{
  "arch": "mobilenet_v2",
  "model": "self-supervised audio encoder (BEST-RQ)",
  "dataset": "short made-up English sentences, spoken by a formant synthesiser in many voices",
  "train_examples": 26041,
  "n_mels": 80,
  "hop_length": 160,
  "input": "log_mel",
  "win_length": 400,
  "codebook_size": 256,
  "mask_prob": 0.05,
  "norm": "batchnorm",
  "hidden_act": "relu",
  "depths": [3, 3, 3],
  "kernel_size": 5,
  "stem": "single",
  "expansion": 4,
  "widths": [192, 240, 296],
  "init": "torch_default",
  "residual_init": "none",
  "optimizer": "adamw",
  "learning_rate": 0.0019,
  "beta1": 0.9,
  "beta2": 0.999,
  "eps": 1e-08,
  "max_grad_norm": 3.0,
  "max_steps": 7900,
  "batch_size": 128,
  "epochs": 38.8,
  "lr_schedule": "step",
  "warmup_steps": 230,
  "weight_decay": 0.5
}
Rows from block 4, named by matrix and row number. Rows with one number belong to one channel. Each number is 500 + 50 x the weight over its row's rms, rounded and kept within 0 to 999. All counts start at 0. Numbers have three digits each. After the name is the row's rms in percent of the matrix's.
# convs0: expand pointwise conv (model.blocks.4.convs.0.weight, 960x240x1), inputs 0-119
# convs1: depthwise width-5 conv (model.blocks.4.convs.1.weight, 960x1x5), a 5 kernel
# convs2: project pointwise conv (model.blocks.4.convs.2.weight, 240x960x1, transposed), outputs 0-119
convs0.444 094:463555476497502504401528513501530466530503527488480516565435517456562504495533582463531526498544415447502532564435513475518462513519521484579535490506392519527511540553490504464467486557497490484583405484467501579492421520450509487493578594533494413492490500599464569510454457549525561502519591555455514540498477461485467500564611469460484497517528524543549560
convs0.445 105:440513367474550494434458545450518600504542497582499529473410557476399538511408443553470509499527554544460563537416448432515404585420493466484524475470517472502574510473445506447472562483463559512511463478446505475622532558478460518495616456532521496455518413570540507582505582524509450569507518491354517460426512523468541405584500511529575530534526538449533521
convs0.446 049:568545572513472580536507483478495471447474549479581535459493492604472467503455498530520551537508565428512446536486440436481514473417479504503507564549513456520534383447524481507463375437490565520503575511465464442452519550471508505512555419515484526498540483499510470501538506439587544431553513446498562513491396417627589478556524508452515423506571383492450543
convs0.447 103:425492615461435479467597529461514504605456504413493487516558424504537550557542545516536499399456549454465478533498508559499563521577438489586468533523443487547423575551522423438496479524448540445530526494524525599507541484474510532447464476548476481584464524472403531437367436498462549396489521514583500564537404494445388554552502469484468472539425508556433499
convs0.448 109:532429484495478582458520446553481398431583367458518441473497404524545471508578499477530481464431483544527500525511534467504577411493476433579566495498519493509492438485451462528494612547477562513531487517413529503540525549541560518479543526561550461436487524516509446457417491412426555434433568489616429545493420485459416589448482477546484586459551596522512467
convs0.449 130:476500500466427463490508546505421569495471545372506505493366428498509514558407414484526493474460531506467490558456487528530486497484463592508571529640521462546462577523484552608473485453515531558479493519478449656582476527369510542503571452619491441485430406527392501492498464501511473541436418557533575555471439478477463583479528525505467478530523486501530530
convs0.450 084:494562473503545412523577438525458492545567453572510564494520576530477533446545500506474513481577593581519453488481501475421453617464517439457445411518470441457558482512435387520495562634455497553518507476504451480447553472538453475467423469516557444472485563536549592489505615475404407475569553486495427472452528514459403556463422439463479583534454501484515437
convs0.451 093:538387536506459504417473441524536532520428456457503535487454464463495503561516472440562495461500510350493497523564537561564556435535433539633596502445540612500479494498512558539505515426436565482529546453474535507484490495535543527521445524465505550588413472471496393438434405442555537471490485425540524475458453480500452531570565522611462474469421549644446491
convs0.452 080:535449549509372617466555518517480573459469507400590456463452448483524539530432427522494411544499507535429393500549497513543539489421495525508526627570521482535485543522471439487501492370517521521418607483492496518501503485484519480546537484448474481446486453521462528475570483505462456571483332458463615513479457444596586476579513471540509433470482485454485496
convs0.453 083:492533465519498558554614475530562450575580483532524483540549502423537483454606496481500571541585449538495552555603479425473573577535566489510545475471450464590515440498422454477504476660533561463492422541454475522478481523495492505413515560479478451489466599477533563456426505519472533426483491556501489518488539453515487510467475434514587442569457465458518573
convs0.454 102:412455448454529549505497496466613514553436494543531487454569500452491567551531587531571607552526446454571520566573488507515598575588555512452547442484524469554499416484367502436549547602498525531478409428399544417564474556440432454530584526467530497561493484444543440451361466540529509451564540554424453478457453487489474545503502527603513377536487485526463528
convs0.455 102:494509428552556523499445483544437454479595489551508526499495504463495499448577555417534538486421492518546499551503563511479458542598584537495540417559522471549479505539505494425452549508384381536531498405391469452526484540482508539547536665513512413463529516594520461445516517474484561478576512545452403498473484461407536547479521476488553517470516501476542471
convs0.456 109:591610521471534512597549462497511453462486564512512535433512500529460475489435502530526562546581506452506448589493443451527476474438577484517511472516463452528556334477564547524497444565591495506563452558473506478417470514486496484476550449496518475517522472404604512521551505516588528522531512494478486477482546451528546521475485557536598476563546376484437574
convs0.457 106:438607486376511569577540552464589536529505536438491512465520408398372491434501580543458505525487477456542559468456436463480518518465430555590556556510497431498515498582459571467483509478458453503413571436450500451601497536429529507433585533443503538512578460525547536538503486590535504439594473506437490468443522444468480461491510519493522467521503517423451512
convs0.458 108:510516553543504492486562513561484554452415474442491464499454511456462649498471500495525406531595514479468365539532488499520504443428541467502470558440469525455456528545531382538439581495512529470601511570498506594431579415562519480494517454462531422505479476487541534536362561552444429517480435508532501560480520464514416603445494511572538502480399581513411504
convs0.459 147:470459431485459467505481524462487586529468500477458537511432491452549459561436396573562547474536457521544492516452505558568400517503493591544549501522519570512535577481469546527424555491483466587583449491515543560594540575462584489536531512513466462450442363560402527464497450490554486594516403567450557500461436501507545574552588439585543468531532472541534507
convs0.460 095:425513526483517595545538447496511357510571515528496427637478536554563462484591492546500476571510479463668466470513430455466558550537500485606504480536524567558563482477488460572431494465428432433540457514502497446454541525551471490512443545456552566475560511538485454440510449511535531397508529448502461472501454526556518588505497461514467484503453484572441554
convs0.461 113:425627561493582523478402555456542467494443512470459511492514539522470468521543590564514661496505396409530460525552411546457455451552436581524468455504548431490502445429468508501474470486574433458562472509571579429624513535504469444570574541443491504565592443483490501474456417533565583504527487548515454553526479537499539537523489556535552421465551555555442497
convs0.462 073:476436481525546529515364507454503491478498533575502463475483637666541579539526564442536486518430480516473421437538546530534521459524470515464490494476552511486486484526497467433469526396407521492508530462567477418494442505531408453615502530459517550558532487479598434575547501481502478583518548450495482477545440559509545518534534481459568530455455536545485470
convs0.463 106:563460498479528528488491502534478454538585361545503514492516543570435453464546509471500504491498470506508542520624473433521517510468471465509457428470531484536567409465453554491528539547410534406480504481437482391473609548533487477518462518481473472445567549475592512507566561414481505574560498490546469509417519545491506528512442494545540469565491545465471492
convs0.464 067:538557392503573437568516500497508466525429501548553547509494526470458525443477514424523516551480490458408555517579507444509543516491577481454559480444450547493461481461538563465597449545519572446501476565435495471420504570496553579477508543523408414473456530522514455425522483507526565362465580469537466553496533518500459485476550544524483501521539507512446532
convs0.465 109:478480429441487529513499414550491403557490454506494448559499546483582497493558515570526537517517443482501478472580506393546506506493477483543537448413452502502574427513419423466515542621492624481559404567506531502573469517511412481536515551452535436506451552551571584516467426494466534499525542526531520550547575499549497540476524460553560521541486555524450523
convs0.466 107:488555493481523497547508494398464374521450469446462434583521481629464463544543546539456453438450398498452467489467478470525511436477491436426452492504427519523478478542558499523509415507560576445550491560519518604427449527551511531469495485628492503565517558495507475503610417510488599439387552453567525503505365559502492519429511609465519561527557488552462529
convs0.467 112:426497491510496486452397518495472381548512536473497479537460561551515477600470536529504589404467475494491403477489444434547498487537477494499527451520555500519532504434428406471459518499485479423616466545541502475586458504459422479498482487429542439476566480598546529620501416424516493570528508548538529559579579555538591599495484568575537494563520530499503551
convs1.444 096:411479497485438
convs1.445 096:438511543488419
convs1.446 055:561451454434493
convs1.447 087:589500474442475
convs1.448 108:578512436459477
convs1.449 141:602540521492499
convs1.450 082:421454466473453
convs1.451 099:520553515428438
convs1.452 101:558526462483582
convs1.453 096:450537526503411
convs1.454 098:539531464454419
convs1.455 100:413496493444458
convs1.456 108:577459448460523
convs1.457 137:405493525496447
convs1.458 092:417444526541508
convs1.459 168:474560584532514
convs1.460 092:562499443439459
convs1.461 130:474551592517480
convs1.462 091:445514463532417
convs1.463 109:441467530528421
convs1.464 084:405460479468520
convs1.465 100:481497564508411
convs1.466 098:544496425549551
convs1.467 097:551444466433467
convs2.444 087:482497499492524418506440504515492537488400433539512483474507437520530445504447471549525550547437507614401535534563546553442546495497450534413526550472517431390437504424411596500564441458573544457489504546485541498521471527527480508518509454542509483559573443446479450499538513460511463543465500434535496512571545558545553439490379570554513407516591550531454363
convs2.445 113:501446502516466530548499495495493511465549505609490482482553501468564472493534454536542499604495439514521505457530550591499531494551482621600526442583418514437436485480508456464500495548530413474466561435525536507464546520437658519535484577481530428568504514532461480369461516473461541465517447499446437547559431480557556473550532440446561426518507505565487421
convs2.446 045:495473554491444472542437495460579495485449540537484466449591536662486425436518511563492525433595545508526524575478550468550551445441599483498453493499448464515508434455502444401437457507526548562514581570535542522498489539539381491550539451469516573508559468529539544523473409465543541463528528468418556503576429512571516504574543516465620515459565419493468500
convs2.447 108:429456500479521459364556501359494497529445466461426464511479432524556531540519525443452476455393524516477489559421515508456482498552453475492441471445483531503519548563527489461513520481406606401439465408490522600506492479390467508466487505529488534558498512560428396448507537488524553400464518504532488520508359524460467473543491552568390474519504525538465464
convs2.448 135:581403507500435491436460428501491439454572366442474458477555488595521491477577594436489494377464466493547458567552575471506542447501512434467551455484488525510510426492437535453522621556480534494501452521437525514534494500499498543476460556611535509437551526441480468500377514473479536501500554552581470505478475519435400537578514533562449559490564604495526465
convs2.449 135:464542456503465519538456628553532457512535620493528556492486525479454480411552538422478522552542414508424433437480508502526539493581560552510579525457528561494451493446579537661520533497462461482546559592561437532458642427603573499499536442567479492465474526524500524500512495503497487573510556522510505532465467489516434430575496507452417567524509602500583484
convs2.450 079:548472477522464622522534606500488649524451517533512460544489445441443514550530391594493455465503378472400487490524480502527514485516484507604510615534531489524478528580477424437459443402457468465512566432431549533507536554563590478497583437590483499493541477496506487500552486514534558512476533438417541469457389464548573439480603460490496466418520472483512514
convs2.451 083:465495418541542442442465498482512464440530485446444529464496446517436474498383563463450502445432594522560490558448494469467424513482511447427469565494480515549508518476551507548565520522547577532458442472497439510540445479475463519426613488485564491463501481457501474500471547492428480518495394565518537389464477505471485520508448594594544580544553531422480514
convs2.452 075:436503472496516603552518535462513528517467507534604503527510423474497415430556497578518542509519415594492450579537454485460593504534428428559513541515493486440503507531385448489547450419484458462540551504413541489518521583568482449508585529514528522504618439543544464461619467534517556494553591388505519429518395464605585459478573520532517395504585449485440463
convs2.453 079:524377488572469511462513516528519533426513521490535487515449491469523507568405503507446566443467608512411548545490521484402467514418561529438542494452486545530480560471528420525430466464363480569504495452459455546429362601527582462473467479509486568461563500507487441451538549471520424419489511581449511497456530464514507499493572480460370439493518540481554497
convs2.454 102:484473496529468499502511518553551572470515505489454435501445532514500495575382604501395513494523411533527593452509451535462569506526552508457430533599391508548400530571558422523472446544481486592515541603472460585480420499554618545487547510531574443560508433532544462447520502501484523463457455511503497540498498512519466493469539443348521462461513565485514527
convs2.455 089:494527486496473406541455420467501494499473525563489509499485471439577410509456450551535538538439530571436560492445529516430551507462404505494534502473501441369451499526487519458548458452553514458483535464528505459508472552484526550505469466483555465586573433488481478475505536415522494426520536388574440513605542520613533436491436531484537455590594508542432410
convs2.456 120:546569568535548561567448419510531511486572556596529635474502532534472473474450489530550509515600531516460460548463493479510490518437581562485456488549515440519550419480553519548507450502556439557488537493504468405450472480578423510471512463415551466529452479477527540531509497455555470547548515451471555486456576466535561473610442462483538478475529406488525564
convs2.457 090:520488409557556440514492575544570497527526509520470552523418515515495505511490422470493522456538517487448531466511499446501433517512531485472457557420467513521537519411584512522509565601484542455536414609466464565367493528584551531480508458517433527538430531422511503492424565454525479516492612472550446560480561573496452546519446499387424547566520603549567572
convs2.458 091:467481592480538504488378457511521520479542586591484480583499436547538450402534563622533497495495564513475556514515519500464546549517497532464470542510512523511529617544448542485573431462453431540421535404512447457514404557478484511555507523483523548480542482557556463462597426465495468533588530476507541408549576447560506455566541487429466401553540437474498483
convs2.459 157:471462450542461465429481454538475417571585531557444567515479499428518472397578534408436412516486497573420542481491535451506528543536558429475565442453484552532480491500590460600507497542419529576456514449514434532443558441543548563440438546477522432510399576564529487461513538465448509445466531572518534507472453414489493416504554420469439534555510539433532518
convs2.460 084:466542538475446529603509436431583442508533543491467486550541535560520513495517693527493519518558427405646454475488480474580568553467500467560542523475500579505502472492443518564475519452430520463598513489513494427472508444419445501614462576406500520517506477541541446543515432501517465437513605531508475496510414490534443566457519478536462494517448512521451560
convs2.461 147:554413484452464559442519482540483550598506550509527491461531456422477530541477450596457433460496529498422639513430525487552466419530502465542433531467477578528585520500550493410480488516470523533499536453499540558467477529524523556528457463520454544507470563454601484510512441517456548564524584507456578491447555388436434488457558450417416537525468472436552530
convs2.462 062:414554501567557510560427532466494541450510540530480579484513484569489507413470535444496490479485563518523489586469513578392432520509547554418508530492550506479489517571532576541459401370430476536521495495507439475391401535517427505489568600412464524522522476489465442521527567553565421513555492523467502453514586462523537517451507501449502449429485410490495478
convs2.463 121:464440457569442505549436483453481552450556564506482533586464488436635462439547454516490447451468555505410452462446527541476520516491487538609567529482471548417487543529599434475476501431482541510575514545545549518478526577511596498469496528472498508528466427586429448448472535495544540442512479478526452484586533509602536392527645450532481534516546512580543473
convs2.464 052:441571506543521478453431437444443486473541465491537566551487455445578469464534449520517530506404559533503480475469479557412469537506364589531433498476522429398570562495469481521537444476591534481484460454496540420547478522465442437484547550400568538573503438547411509474505521470501505547556428421527449477559603508543579421459452483501532486504536536576550405
convs2.465 123:506483469538540512469516549554504535472454551485591577424445500494445527510455541513526575599521544556510442490515515517424460532500465545441573600506485536463522511476392531600564459451462516588419540494493384509438431430509470497507557460563569523530547503502518430461578529517467392539539552453432545389466467403548502492503510557441366464463508571465474411
convs2.466 109:511406348404500571509484556465504519450558566469565472449537460516453508515397473460444526438428546475439451575435449465535485483542497492396485593534525529585559506520506483559535518533464508486487479433570542494494450559561521411517488419492495538460478559396524505513557461527477424659482508566460575453468446502460508470577470561469488503539496473452529542
convs2.467 102:556565460482521559465601531477512632440479497508512487435498511571486575550428502490457531518521404524561446466569529501519548425491525500548455634626446484464500491533490473445443522500431489521485550555429478596471503509511513506536561466598481500493534485503538507525502575545536534546482610429432510478468427523518507537518546461382491479393507460474526499